config.yaml
model: "image denoising model"
dataset: "fractals drawn by 1,000 iterated function systems, in grey"
train_examples: 147500
image_size: 32
crop_scale_min: 1
horizontal_flip: false
translate: 0.12
color_jitter: 0.2
task: "denoising"
loss: "l1"
noise_std: 0.6
arch: "convnext"
isotropic: true
norm: "layernorm"
activation: "swiglu"
mlp_ratio: 3
inner_norm: false
patch_size: [1, 1]
layers: 16
width: 192
kernel_size: 7
init: "kaiming_normal"
residual_init: "none"
optimizer: "adamw"
lr: 0.0013
beta1: 0.9
beta2: 0.999
eps: 1e-10
grad_clip: 0.5
steps: 11400
batch_size: 32
epochs: 2.5
lr_schedule: "cosine"
final_lr_fraction: 0.01
warmup_steps: 2280
weight_decay: 0.3
Rows from block 4, named by matrix and row number. Rows with one number belong to one neuron. Each number is 128 + 32 x the weight over its row's rms, rounded and kept within 0 to 255. All counts start at 0. Numbers have three digits each. After the name is the row's rms in percent of the matrix's.
# gate: MLP gate (model.blocks.4.mlp.gate.weight, 576x192), inputs 0-95
# fc1: MLP up (model.blocks.4.mlp.fc1.weight, 576x192), inputs 0-95
# fc2: MLP down (model.blocks.4.mlp.fc2.weight, 192x576, transposed), outputs 0-95
gate.272 088:177112108147144130114190120117096155077128126109163149170126124085103148131119115137133111119114165147074135084110146172122069145060099139072109115112107139133216129118143069068112145104124145114125189121130104148076102117081142175091163113123103115072080103155082195099069137107048184154
gate.273 072:188091104104153141229098122096141186098091167138164114116122149135147117125117137168131175093143127123132136171115139158075141140121130111146216139176114135096199128121166101134126162183146108163144144119136168172149177085186133150116109123098133103176138106161126129101129110124103109144
gate.274 196:140106117168145158115160126211105131139145162150151142160150134150109051160136119101156138108112088144195120080182140131146146154161173150103188154097151119176145108162148138121163192128089160166166161132109111127145149155126080149141107138216185120084164087160108123137152096149125188177
gate.275 120:155112113118187125113112099088186110094176118091111227219148112173091100116101159091154115097110152134164109142156058148127137105184085096119135109161145109141140191139172122117100128084105147130103142166159114180125140118114188133142100151153139103069116110138109149177133126119094137188
gate.276 117:083120119122140144124123112203128113129131146140100123131124129102129031142166190098105149139136098157118114131117137147143177129152175147144148140097160101162102164157181174117096113145042170143144113147152169120127146155121114119113074097152144147094137163212115121138138157217104217098
gate.277 094:102171145162087126073219189132154088063089140146198136158164164143138131110159162108129097140173148148123061156099124177092163173184147141094133083102137102123116125119142146081157122133102150161158146129155137134146053142167118184144121092139120153076131124087121131173135096153092148112
gate.278 075:135172092155127127171136135138053161104145132139161154097138137120096128107079105150104165114133104117206143149111121187125079146111127097151098159087097091142078071087145171134127147124196182144129118139120130193146118094158120124152149159133115168095152135160126144113078089118113130065
gate.279 103:108173116118144137123091123172221098132117113127104164151116129087088137144122119102103139127105125150072155122136137182077115139076142155098104113168105120141079143069130075143105120130148104097136080146127162171079178138123167141133086090093132144140162150162123122098124120105168142159
gate.280 051:121139110151166211014111057119086115146132072149113099125164126077095130136146086092094088144168087093132148103120139157125123155161147098091121177136112092146196049190174140092116083148132131146144140162090138053111198107123125126098125122135127159093120115177117123176165144099110134139
gate.281 074:155102164106113145225212131111126167211077156078148114169112108084127150126108135176156123136155167221168099099120136157132116118167102103123119133134142073110072115045119120127142139177136137120110130140131082113123105124088150103095187147159160164143139095088103133115139079150121136125
gate.282 076:093180148123131155094096112106143115120146162106112106159185146074137118072126095124132197118145122166142156127152115185092123127084158144089126142115089062150121111115105122085169170059216096096126123118158141110170118143077166116186158177124085110130171081184129132142155148175138106160
gate.283 099:153161111129144101115127118126138181162094093140107126121133140088098147110168112145139163133164143113145140162068156131147106142138132136112142098143134192127092114046091149080121135138111194121086174142116142126076093110129100134109205071130135122126071127138107111078085090122147099105
gate.284 090:086140142132162138167090181119117130166116099115127087156120162151140100138085152135137120129142081083144078172171108128121137124057131207128115152154139121140117168075132119249157151124153152154089138144151139131148173161095155087113104134146125109125177101095134136117196189171093141116
gate.285 077:141144069120155109083141102141117108136131118197134078110113113151200103150159160128156149128100096103151114130159061151148152121185142147128093113081166132122128129236113108186129135136167105156131046173152149143159136158178111156114107126201114103120125135155083159118104090151163100106
gate.286 089:163121203096103163135161112126121141158112153153140166118137074159092149131162113073104075109137165177104087147141147105105099142129125126123117148133123126109090184178090123046087151105136098070107181130140106142109115071177182126117150162095120120103153191017150140056124115093169095134
gate.287 192:134098157114173056129142116100100098136105116159157165084156135096165085161138111189162128109106111167130150137143081120140117146068119128141160079138122169175126124119134138167112158088158070124116163129126150086091066164101121102116212151105142100179170161157120181144124125146116161161
gate.288 133:196108117119094149126177166163127109140088170150091119136122182134144094133121140095184104116088106158133117080108240166162102156156099135101175183118091188129123117138119167099129164158125143098174129126109151090116115126110147131179210171158198153105149113174085121105139040146129149146
gate.289 081:116116090149133093126152153135092141160159091107130175096145115187136112141166058150127178130125140098134129172100159115070191106132164059158109134113144117161135124157091113163117086112188128110143159166153126075107112138183129143119058089080109082165132140107138177148061111139081153176
gate.290 085:121157143077126127133106124120134073117169090141137116079194088186141122123141120120123168158121122144078089083079125108103111130086162170093113058082073086129079143118156104119143147130122132120109189140130151152132104119124187102064119148115214117144134099140097118148118163155173103142
gate.291 079:155175100151140108073150132155124086133080144073072134146104201093112126102125118044150080168109171115055096129118121128119122123106118137137132113092153192125173104101160120145140094153091153078121118109094135148134111136089099168124217114129114158064114151161119100122072186124126161139
gate.292 135:169197092162130136155104134138172160003139139103085168183149159102134122105143173086111115146145241124111129120175119145156108134125129098122133102142171122119144153142126114137102130085146191105143126151122133141128180105143130112204037092129147138126140143031125053127143123158139157119
gate.293 094:148158141098215178072108085111163143110117114121118133129090129150169105134127179116041057145110138110121121129166121152153155111110152129120126124162096158164141098119148143070122168112080126131168126144119119083166072110089115187134131137083121191150165120121157089178175119147119181150
gate.294 104:091090142159129134106080168151128115209172141177164129133130155132159115151125108136087124133118036074152156170171129128135104115121128113108135088106116143125118149136098145153072167127111110106134085125097093152117172182100117106095084119087138112104209176136139071152162103100098098078
gate.295 125:121143137135111120096116087072161138146141110100181153138138151136180120125174078123161121127193143149137133109090099144159087170113122078113117087131139124113062084186119119120094144125117060067064053114141111114110142155065191135114097109082141147110103118106111102078176129091124125068
gate.296 079:150188157122129115104162093126169141128110085196186030096085054156137122103110202102171113167141095157068174106137104157108162102113111175091140073162125093117148141093145110114138121103136075124102084063105109171160120131108172162136143137138123154130104205113110152137180108134124109157
gate.297 082:177167126119114139157123107095140173109110139151140129148080145171152135177143170160100162167169161147091117160103084124111102155228106127124144074103090117115164196080134188147129110112187101118149129119170116156129167139125128085180172146103139103078092153129101138154133159111163136142
gate.298 122:138085127139060133093128175056163153124168129115120136112123161107113121127159053114140137101121085156197159135126142115099147127111174140111128111132158087122143189140088113096114120141173147187195126129082121116143184118128167174103092119127164156134167093159149173187116166112157136121
gate.299 076:110130120127161092154098091134093093103096174117082138107060146105098135160152142084070199144136125121063122111097089162119163145154111170154165063147099133136082066146100098119121087066042162076120175132131135111145138110151124098101192157151106117135077155119128133100150109143100163082
gate.300 092:095134210124114173145132173111075144206128122085123127183153125098091127130151113105079067179111125112104125166099159153110147132129043116133169194173108162121133140124104138171126107096085163117138123124090116131123133104177135137178185128070132136077091160123093035108106097119145150146
gate.301 065:122077129176166105114102107140158158176169149097124106157108123168152119120104105066104143125092224170047112136158120139140106114129154113131165068124123136126126135130128154124144114141120195170098137126129131150106133095215149097177126119109166129098157126109057116109132133150141089144
gate.302 077:132136067118122169094097086087105124143163085150109141214176102163167140116136109190173137104175119092118078060093090135173122151154153100184118095179092094106169140106091148183127178163139111171108083154151121088101172094166076127173151112114127153121121161149088144102124150164178133166
gate.303 092:084139092133129114159131101103099089136164153139124120119147124124169128131128178084146145107140155170095126117118039119072161155126129128146087109157140085125035103120120124120153140123125158172148083113126126130123110145103118115075081110142097164113180076124115083133129200130134127181
gate.304 087:106131101153067178057196129035179171091119139160167156088170103128117123103147116113161152148150111138114156159102107071173139122150098124088157092078147161130125087148134127175120127105146059108143129140086157140121146179023119108112106130134128112153155196121151155132152133130140089175
gate.305 096:117100122114130132142131142187147110080197146162084153160111098103135076145094059117166124127126105123109117131097183079142107140136129090167161173132110107124159162174127115081120121160178176090161131164119141159160166125188122168145160171120095165121111152135170143112088129113162154212
gate.306 128:182129159117137111144137088146129134173075113118171105189090112141136120121143165113082183151146225131083119042184126161143179108116093166159145152163158138150144144168138148087136161072141113149110113178161150134132118093079163110119124130144098134113176136087107074117139000154119147129
gate.307 077:115130136072079135109091117082158125154142089130138128157108156149149125178141128116162174152118118112149142162159126155106099144147081114129125150135097185146208178101062154181124101139155181160136172148140138050169086122169124003134130126153119086139148076101112143075127094126149100074
gate.308 080:092141150173155110113146084148118090116155127136186105080087107137097137173115092098078123047174106146110157138061112095102126156152164086120099143104117114161115138150096124067139104095138133070159118127131166093132139139101131109141100156127096117118074111139121171114138135151134149197
gate.309 082:149149147121170142141095117130114104119064161148077109001178097082107116091104140134162138071119134096172131134168146198177171090147155133091136093106148111169120107168130153102150159135119144083163173183126135115097120192150109182142115111116067112144132100107140103152200148182153128161
gate.310 165:179092127143155124096167103148098211109134125068138128124144161087144126114138155138101121147146139156173110155154152133175135161142129095179194177114129093159125134125105140155133130157098204119138111106095112088125130107217107120255166149157157144110127082084096102100126059161120146158
gate.311 074:158078136185129124156125123168157137055047187133117181059126113138140128122123136161153179127139155120140087123149137144101171101092127115096143102148189165162144181120157133055154145112155127118145144143151131095091131126174155195151129135116111090129016059151107189123117162133101176118
gate.312 107:172096173080139139137170151092114097157139117118172163163100091139143120123103099144158123110083069124112143176135104133188175124087225144088188138131102092132184151161084139187156158162091072144098144169132171132141180129103129101138194144141162170159107175165090192140079134134110159113
gate.313 105:098159058132139083141164164117106161174122120106091138255142140126147129147155179170120129110122130175143089117115144117158136159098137024163144144139120157127091102086115115163104123127124159158089154126123131102092114107139177130157132105159161123108073142071077098124118141144123147134
gate.314 092:108039109098164095111102129123098200148121129215147161188122105112150109131157183127150060080195105112073151103146114134147105101159068127141134181162209136136099067128109098103156152110126163118180119161170119154148172083123170110117119067110161167091122188143109132128102146126125156159
gate.315 093:160116154133138163081115134115139127106088074121163215109148126164130114130113073122149180114071054146094164108125089134167166108098083131128196154108123087144111087175105130112142140127132085083121140126138147108167089163092127119065116142123149183160134175165160200130152105113145117034
fc1.272 079:148117154084144130101134156109107208187095139144157087109135124163170118145167080112109121105127132153169119118089179146106125113072079099090148104101104160146119132095085134221099103038060098130089169076100123116105136130169084089114131113135117103128100096142170095072115102169119157087
fc1.273 074:106090128125165153111125189134153163096087124135064080139132167116127126106107143123136112169105112133176103182105125174188117088154142114065099155074141163163164123146181150098172092098170124143137048138160142124101152163092122147117105147123144168131140154123082138118129141155158109126
fc1.274 154:246141121153123131188074126112129180130098129128029104125139111159137132128143130141124130140154206148158126199134152148138152133141147097172094105121129119130166137121130106138142117152210099128146128150171132136142101141154161120123131139128129115132114142112058159139127168143127149115
fc1.275 117:178143055151099127127132159120147105175151136158045109102165149093100139119110142116137144112159120150148144078115173115098128174144133109162178129141129133146132112106122116133110112081113203125120142118147140117121096119108088103200139132123137168076135078135105063087154087144110159179
fc1.276 145:134131222119123138126105108144119086068047127068132101161098133114181126111162141107108165153141194139123122042137103144139134138142144125115099135135138173138171167137139122065154115116064105130138137135110126141134131116126161127136160110119128146112130121132114152097139050154131142127
fc1.277 113:132151169080056114105188127098130069132012139132140110113160093130146131139128165106139128126126120156133134080089079135130165142139152130171127110082083174088112171085165109072139089115102149081109129129095117142108095127142135161046140139123159193087075121126148138138114102134110123139
fc1.278 086:064107099127120107171097156128154134096109151123110167166144105093108126136090203154158154107158099173144141219169151140115113123086142110158155134045145101083102207119127159091163108126228184118138073156128169133125118111186102163185088110166114079088137133097135178107089139126151102113
fc1.279 109:085177090149192117146105074183237158130192089101096135183054112130047128105101159088126138164063138114149128122148126155093082134165098077144130169137134085115136085115100095154156155155181148131114152162159116151139090109122132081120110104198125167170104112125123143104086135086122117114
fc1.280 054:066166141106130063174145115093138134194127122167169085140130171121174128098091145146090147153138141072104107094079124139137080167085097056128144184122089135144082078119129171098128129139148196095148113175207114099115108085158108131168096136126097090146098125097114120095139145126085101141
fc1.281 080:119100154124106154072114091137126092208130091127143162180146149142132127117173166063168152115168182145095167000108105144120142105058115100121139170135076109112026086138162150156131149158076180138101109150115146109105138090095108116130158112167107193113148134078135106144122139139144124145
fc1.282 075:158145073078207105083109171158127116121092098219093177163141119100090127147145105141124106141140130101124131144100126135153132147084094123142125156096088131158115039060121086128087147141158139165103090171109116129129116163105136089154133125114109129068154090167119077177083117076147108115
fc1.283 096:237122076130122125121128148125148143203149110120128117081157131132096122114188087150130137114179104114184118175112221097115142143151148136183102143144090157119063103108162135101135124140104099090090171132123124157088072109101134105151182128096122108164085140164109121084115045142142111103
fc1.284 085:089141143112121127142136112116136084165145152094225119079152107081094123113113085162118140078119154108166164115157063104142150111207178083113134119152104080107127102137147096184125159157153095114112142117166137160137106113127125095103087121126108109159094114088121138140150230093181147086
fc1.285 084:093136131128118123118118089101116108063057126169151110080203112136130139148177123088197158135117187209168165180140046102117155141153163118107126056148089131126079122115129101098123132126193094154111095118062133129151155179116122155093105120125160110100110177121107188127137243121120130150
fc1.286 090:154149223126139084147120096114125127192109140125177111188190118097141133135133124141167109105155177169098145087115157148097126152079120115130146154139087126103066142125179187142155170146101112158161144134146124140116132118141143143164119166090141154111160099077141087101127000170141139145
fc1.287 149:121180189143136153146087134135141144157142127193161113108120148148122118121108135095096144119143179081136145123111058112118133137150126131165121117145133084116122138165107133139140138111119145148143099134133127163163174120172100136149060116138107153127146115136141141123132193133112140095
fc1.288 112:044124149129121128136115102160130006173130124105105113140117122141092171110135115111147100115091137151093125014102093151130154142130130193053121156131104091136129117149131186115103105128127141131105100129130163146097118139069157142101134118158129159087130156136107126139111231171101157145
fc1.289 083:082122169113134124140160111101129126184118119056161147117161128128170122144108121108119066127118121114125142135102145148092155113138174112139091164136154100171155183101109160084122085109121172174107093149114098104117186075106180143175169110154139117128085112112137221161137095095138109190
fc1.290 099:090139141062126120093105170165071119155080157143136132255103117129154135163087157123107095096125156175199125097147095115176107108146054056106162156102128105143103155150158112117121154070106134123124071134116112135153112106202138164139100122112196106102101137092133095082130121159136122114
fc1.291 069:196046090158130113119110170170138110136150099139158134144108099093144163082102164119214116199114117141107135163156053152148125135117142105138109200110134134147139157082123111108145150108121161107118118115130125153117114101117040138148110136127079091084140127132143162109141059104170105113
fc1.292 152:090115096081125141152213120139126014173108122121087166135187069128092127121211101164140177135109080177157128031084074156118093136127107082133107108092116115109098091137135047138135117133131104096104120125138119118119073134156222160091104119121117128137094108128059133119113154104120109133
fc1.293 091:000133134142138151115121126141116122093162135058104066083106159117108118127135154118110100138077210116105098118186107097128136119145122148103050091076140124130172130160154087133119074122059188083157128107135113113156137178117131106129197143174107151139137107194124153141128237117123108145
fc1.294 117:121083103145075108066161053156114139121124128152115170192130126133119145185139136135104127138174112119095107087089120107057120137060122101132107110148103169148128124157209094203176117069154130100169070140164127125137086145077149179104135087112113151124069069125136112142148145091160142182
fc1.295 130:047177096122104145141161091129098125112140122069120148193072159154118127135144173116094147155104086144190132140169138093123067106203138125159110153142166143139122076231111160017095123121145150095141138097090062076171151104220152143079085110088145079066132116092142064134141095106115126133
fc1.296 079:074138126105136141153108127144111100126194161102103150140145120169152120149078068153120099124121128131114087066114054124142055138119121144141107104098124110146150076216182162081104082128090213122161130153161125150103130130142093122068100157130156139184128083139126132109101220121096130166
fc1.297 095:095077137059127128131159081119128099162084114133105140134141125114112116132114177109120103144129081191123134107121104132161128101158169155143109128210131156100151082162182143101099134129183124167111134157143107143164113087032133131057151155087114141159129098096167116168126131122140143141
fc1.298 129:131113152103113142073144153129103101130143135140100092075153196098108134214070147173186125162181124127193150122097131108128137158152134148065146118151123146117134171108191160142070201157097110147124178186121094135139098124121125182153157139135164111081088186137181090124118112092131136159
fc1.299 083:142106116081130111103172146126141112160051148134131055115166114120098137134115171170139132103110076134128115153061118115152156103123111113042088102138152145130130129102141156107121117110102113081112171164171140147073106120121102126091160103124126128192089123086123128081095139160084204111
fc1.300 098:173091166117158142143114141147078152148106109147153141169102117112098141155102179100092113128116164118127148119149144142159115121170131087149180148131103123146164067081155168087141140105099164129184154137088102134158168154119122160204147151119140164021105103155098115096154008129132098170
fc1.301 066:108098160111133183170147161126164087142131134195122138169102175107139162132185109180119139148118129132065081137151147111065097092099084091100062066160177168113125076101143079084107163164124125125065165079083143108087128130148084114095159149137141138164119118080126064075156083129098120069
fc1.302 085:106064158099178104141127124092186132134123167105088129109102084133102132128149099175153096144131113084148064156144159219110161157083135053000119127135162134134104149123126194132116130129111162151101109111151129161091151118178141142146132175092060109082144093144085097105124071187108146146
fc1.303 096:200145099144163066082197124124141129133133106099134103179140117087135141131145126139136130107127179171117168109072140163118153172105123104121126137129102135103093127042087090139159144086092117143103125113108129130066123116104140093119196086120128178112059134140079144199103172093131132193
fc1.304 093:205110163090090104168179170109090123158122117120140168106135101085123138134152083102108133123148116163164142157119145138128138124082085130110135134086134162118195080112174114189151128114142112063081130106130169116129080125125142144141118084046142068135067147096075141117115098131128131151
fc1.305 094:142122131088114138119136078136088152065099121000164125138124094125162107164138127153098196127126204110144140099118150138108106144145130118140089126086114124091146151131154132072131134077144125089130129125095076121147138103200136106128117124112157126106131138114112100134126000124131114106
fc1.306 135:165132078161121125125112144164134089102138149097086155122127141159164092117083143118190149134153111125135162098127127119166160162114126118144174141120136176172123104078155145111158144173099149161158082125151127099128190106097038192155102114129182138128121113120112116106120114119141151134
fc1.307 079:106144164121168130218164164134090124130073123122129115111132146095047130158108168133077114136124137134190171153126142163129097133082151132184163152109142096101073169049078114204149127102187141118124134133097141159122155161068172139149130107121148101100154072140092121172176092102100116169
fc1.308 077:136159196106200140132197056155124135137113108121150160161058061120086132134130172148088186118179090164090149169166126142117143154092115077155102113147130125154149116136099125103134112155077113147119133118109127160169141096158121163130157157140101148110104152115101228136154121087137138112
fc1.309 082:101135089110178078099151143099155114173196095141134192169161112139096128077112123147145122100073062176151058123135141137100140122191159117044152101062108114089086167146116096109117167114214137169122113167131106094119130186151097124139126109139204102103132173116175115150168060167087128113
fc1.310 153:102094107152108141151121173169108064135116147108143164104108127143117096138082123137129203151067150076079134144149109108130046095117124110120124085141152147168156189167152118113101193129184113097147220166144172176151178143130138106055081112109091092170094138147149135157124117144070142123
fc1.311 074:123113141116149104120183197140124157149114120153170165068088102138113129131118154135081097167093163094096132102117145188120076125125114191161153146087134119122104064198156131237085074139152161068148152152156135168174170127170120116083148127138113081114151141136092123097144149171146154175
fc1.312 089:099124095142123103160169144128195207159218140089143149101103090188142141121143108119116145119084097111128128119147181114106156161083123125140115113070118102111076120109095148130141096205115090130167144145135139137118103073173074127117136139115129180224106131173116188186100118099147132176
fc1.313 114:045094089119173129176084091109126120165172141076087107129091140111136110109109194139134168151110081085115150168160103085099126115093171149174188149115136108149059115111189152044107135139139219126164085142165094133130152144140111109142093145133112152141184119174106163138143218136136115223
fc1.314 103:136132132165127110147111150155118165135128103175058145099164118114152126147123075116166128121118122059068114137143134101131026140166134090139107166141139128130109083138072136138169172126120114062121124131106129146100104081074117097133147125105152126105197147072148112126150147094127139150
fc1.315 087:163164077127149154123123114102143084098073120135125077178181140112155119139120128102134176112132154249135087146195055120141163139138117123118147098169095074115113192074135137175121178124062171146111073169188160108104156160193165131189173130129077097058131116150135112124158138154146129116
fc2.272 083:127125170125098105153129110114122165222085104090043136139137142109122154138145150112143129094115182081118132112118101147062116072138130164120110106107121055145059142089119148174158107108129061135151121125134138144099101117153139151121099126139124117133185127140093111087151118163113111110
fc2.273 067:178098140129084183125068143103142188189105159144137219112126087094103158128143082122126094118127093114153121193092126111105128104103129140127130156133124099113067106114160123093142040143114100115143091128138159114108090118083090126167086105157117179127168080178061108127092108137140125120
fc2.274 183:237140125131078137133124175144121201147101113115184103168126173056102137136113137076146138119133155108128105179118123080131140135126124145165117097152131074133028144163150132158140128115137102116129163144147129133123133141118128143155088133129140146118191104060119124091129091098136132120
fc2.275 111:135159187124155110137128168129122158093155115106255129129191131150122136126123137116142178093145126104161130063166163072130133117096096138111109075128155136118207136137132113118115102156114131133144075119134097114121145151192186108049119147111133158146084118137156093114139139108125165113
fc2.276 157:111131059131169114156127108117162123131192125183015106159149131092147120124148112136134105120128155124143129110133134126128078110153143069100108155143140095132000150128089130151144124152099124107154132134095119115133152130109139144095123132112138156142179125180159120164132145082126127125
fc2.277 104:146128151130142177092137083113105160066163132096124131209085144071073141135155143136127131085121168147157104087110146098154134130180150095148120140154111117172130143101058096108176147101119123193152099118149166141124150102161086133208104141143121137089120149137096080143133119102159098147
fc2.278 081:165164143129114125116034119131136097083127143091159084202123123124157127135145162193108112086122090124190145109179138132068138150145160034135112087163118090089106152093132145116096151063112116134162091151095116139103185149168135082123106118155156199146119144110116106133159161068154133135
fc2.279 116:107170148177081148114125137167099144160115152138111124093164115132146168192154133123128107186096103191086090139131170094117099125052101103161082074144137097118121094160149132141129141133124084152133094112092133094039135168058138134159068144151169106166117162083120105131095104120082144148
fc2.280 046:087117120192059103130078121092143117075116102137090155194177097164113166128138090129121103130119151142099101180083126175147148136134130138132166069111161164141146117137122144190096116157202069143163162102123126121139109129149118151144148129147088182112186164122184131116146115166094106127
fc2.281 062:146128131112039148116125136191151169242106168180196100122143177142103173144137142128119092132111017115118091255077109105148191132122160115131118085065117142107115143159147122151122150108148104106137145122118127127156136179104125092086100157149117137091158138117137123105104108111124109184
fc2.282 070:144159155179084088155144102145160162102112104131228146119127128132098119112087125119126121131155149137130146093103147147131163132143090124116100149073132150129102127123129115135175188086105103106125194133141153132102110165116090085074112166139133132141140122133099111143124098065151159157
fc2.283 085:117079075114125105098103143123076076207135129097003112139087142130157157166142118190077112084136210111166126167145121164148106113114196130130148126153106155137050125123111125171125127106141116151119165140138114138136116110087112147170181102156142124144142147134107124073155112121136086093
fc2.284 064:134103139123084131141132193205095141087095098101058117133130153089121179120126148117154145121121206123099147113128142138125071110116086150150130147117145148135161139106120084061071120158170109127082113127134164124132121164120136134199136102122129133123110124106087148095115146131111075132
fc2.285 065:132137125126060099135152193163150134196149147145099120097119189155138114086133043145142142160097160107161124108141159149162073135097129193155130164116119110140082140138145110125093151162133099114138136116112094088122139156115078115141106131085130116102133104115103119100156045136111155139
fc2.286 082:169141180117073091083097149203117137180104127153213110151090151132163156118121123093100128130097164102103097176093114135111112129108082098147164123124123089104088121146146121106121103126154118181156128111105148159115139137014117107162108118157161096104139126071095087099125061127155106124
fc2.287 148:119135078127096157121121112203148137060122108000003125129133083151108155090118103125147135156105197143140117115113122114139123120088117118142106150127123129102123111061149097085141164086119142119121126111119131124155115144085122076153108146145123152085113111068060143165120131067142112142
fc2.288 088:077111075146184106109146107087159108050089099087059116092135113138127069090129103107149160152127201139146151127105110134141094177133134107141122118135110117148026084061190122118127151143107140065114085121107121097114111138116109147171141149142110124118134100092051135127108103115135137154
fc2.289 075:163167092107096129137179191148175137043115111208098185130126150137132159136167083099132120107114149121144100119112145148114139106161102110137115157090130103197092174113134126196094105141089137170134117143133135115128194148092114097101113141172172162108120162160167130104145091124104087076
fc2.290 089:092159106163115171123091146171126110059141111090062159111078117113115122127140143091097074169112176134151149089112091098110129156132119211144133104071127139145106137087128135114141089098137113136074139141151127146138132153103096124138076126100111194119137105130091122117134137132155125182
fc2.291 067:104134077164128142113171130145134186180153094052077167104188158141092169129154176066137141146119094117112145089147127091156153143120078157101124146107130204108210125127168161126131090167130102113123106124151080093144097120139117139141197140105089130146108120204087143071156187215105116107
fc2.292 171:165159150149089123113106096163121183151132109096148058172142152174120114118101155164196146109120118143113116161173146111089102123141116074143118159105126155118207117108106097090140117146083155132165180130113153105127094117204096112166146151097109176100083099065109132177072179094026117109
fc2.293 100:144130165141171122157152164145156141066092093144175107122117141153091109118140139106101136146143237146116098170138140095132168133134125140127121144121161058173052133149176153146106175136090168140133130146115148117086180066096154169101107119136142177121131146113116152120123103070173132112
fc2.294 124:127149143138204090142147078075102158180077124139120154186101121081141115130113131119131147095115189133135110150111130113102110119170078140143122115181118085122064161103059145137149130121182032130125165092132111119103133130101197126153085124120143170150233165106143112097148085128113141117
fc2.295 127:108143119131089147137147120118076176112144074126133092134192134171186156126207175138145168155094181163090110163132106121143135149123153071192134134087154130149109147131118131149142077098088179160110110100118187159141141115099125124142147118136114137140129114041083123103119159087119128114
fc2.296 075:143092043089156116088110152164087136157164136111068113140135108107114155138126050137157126119148107094178132157142170152148048118096140133149097145133127136158133157160109139118122167118066147139164112106112133148106153184107170123082192108133165131109106096140136164090171128127155097131
fc2.297 094:153131129114115088170145156117104204121123154129073085159147058147098126120112107110103089103145122143121140173138131118150107110101166115099162118112123109138121132163144132104156172107125141099183185145084097110139171155043176168006112102121119101153064139144134096155135113151110147163
fc2.298 111:172136082156092162178113163012056193139125155110119153125173136112069086140092125082168174146123095149102116158115145138149096131126187147133106099132152094121178100078123123157109140111124116138148112129135139123106172163138162123101174153156118118190108130155140138173146114135146137120
fc2.299 073:086112156089148105101060140176111073144053129113157151105111172158133162125067145166132096120101068129099139175143122178140173164122138107086108161218117134142110148095083092106166100101120171117085108155166135171132131144139177107147127138130113110152176149101165105123107142099094114165
fc2.300 094:137127166130153128126116094108116163225127092038166156104074156139115145119139119071110113133136169097147118163120101169119101126122098141099129118168118153127128127117113120096131124148181120106117159145127105142108059138130129109252131139140152084114092117097079124121136097174123159166
fc2.301 061:101129097126134074095129100110173126122133154075242181140126112123102147122187123075113148129082082127101144138131158093122113130106143121145114098111128088138220120082145140092134121153088162118204130133095145124097124161153146083142111097090139157115100100090139131120140096099098119130
fc2.302 077:157143147151109172100155092114154108078156117132114184092145136152052054130111153086138163122120068190176154073132137035157156103144090158151145092132138202145103116149137131146114144166068038107080157144107157152139112124064115125109108113118119173140082108171134116130136179145090135164
fc2.303 089:152120133138123148126104125168169097146121119197217104117101140126095130121118139096139139133122017087102122168110135081141175086161103125123139139109142152067171167146149103100185124104197123159147123156152110126131131163095141085058141140141126139124106158194181133154111163146137108109
fc2.304 083:120129085154151185179169103098147161052188130116110118145114093124115088148113087132160159115158140110149147000135088076147131161156166087115122138101107216081090123123124139172174137115087127121145150100145118109111222092200100092121162123119100120138155140129129142101114182119094122106
fc2.305 085:100149149104114161124133142156070096177145121224057141108172132127159171146103148077108088144150110113118111146165115162105105092147106139090135149121163157118067150187090133129126138133157176115159169131129112142138181146070101177082175111169130111182113187229194101140101172144095062131
fc2.306 144:113123126120144169117112119129163092064165155123115158154143137126168152171125125138168169142148211122167143099143109126124160121195160044089109121167118206117153157138079128138136106085171168107099139172106135130180129141186136143171173133140104128166114170165154153139135175135084112118
fc2.307 063:046111113114116133131110134144114155192172156181195159149087085093158132134114111157104128102141125148127114144178141120200163163142107126111166123147154159150170117094102135142168151061129133137129143133096113096121099145184195162116123132129116121120144107151123131089178123127135104117
fc2.308 077:133147153160097127077089107132062132126130129080129101214005099098105152135118142103126136139115106136135114067082125178064171132153145175138160090163116108039179165132144127128116093101116121184160069127130118129129149133094134062150122166176099140166060155118189140118136111105149140145
fc2.309 074:108133112138185152081168128094145130118154130070144158112183098187116139133142101072096105124152087110075140118139109154150136142071123151068128145114159111074214132131086176112158116100136122107124124120171130137146181142207119093123113101135128100114148132132163116147130188181099094071
fc2.310 197:113132156117168096148138163089123155167083155163098129079155094131126130153090114129145106140134144121090116137120136160136124135138086173146155147127106131115152124207151162118123109193140149173199140104097081120115117123017198113000094108121142123159093104193122122122149131221129124124
fc2.311 063:157080225133116107167110232102170133169098094091081099115084146050098167139144058143135141158104233118119139144169136184157137095127066122157148121093118057171130159157186145068120121136154150159130081151136131135126068136100140128091121126121098139140168147170141100117083159155126124133
fc2.312 086:131083126158176101109123138134141161095164083079136098156125139137100063099140173134129149073118193163143142108149119096122193117161128101168142124148124144165138109187098149128098137148106174125125162138160097121085113054185126146103148143090112155039089080171135147118134149127181136096
fc2.313 117:068130164122145122146119132152137165129157071212211156101151130141086119116117135084116164120126091145105124118119122112123146131184073205120149121154126087152170137134145139160143105140193146099099088131134107127115109095078118115164072140117130138208139108161173110127150111175109160111
fc2.314 101:088079094155116109106135123162124096128105107079172099148198138229133159130166159178070072150123116158183126150190105115117192147064194153132110149110144139140171128159137126195101114111110130140137118116103149122134150120168077141124086109140108116186022107099136095090119135087124127096
fc2.315 075:099141176090078099182101100078118126176120194116106183141107101113151154138156100122145088149126112077126119134114126108099084158144119164117146110119143129131089113148146165080176135188171109114136101122105107119149123159085131110130096125139116084154139151100126130147124095169113097191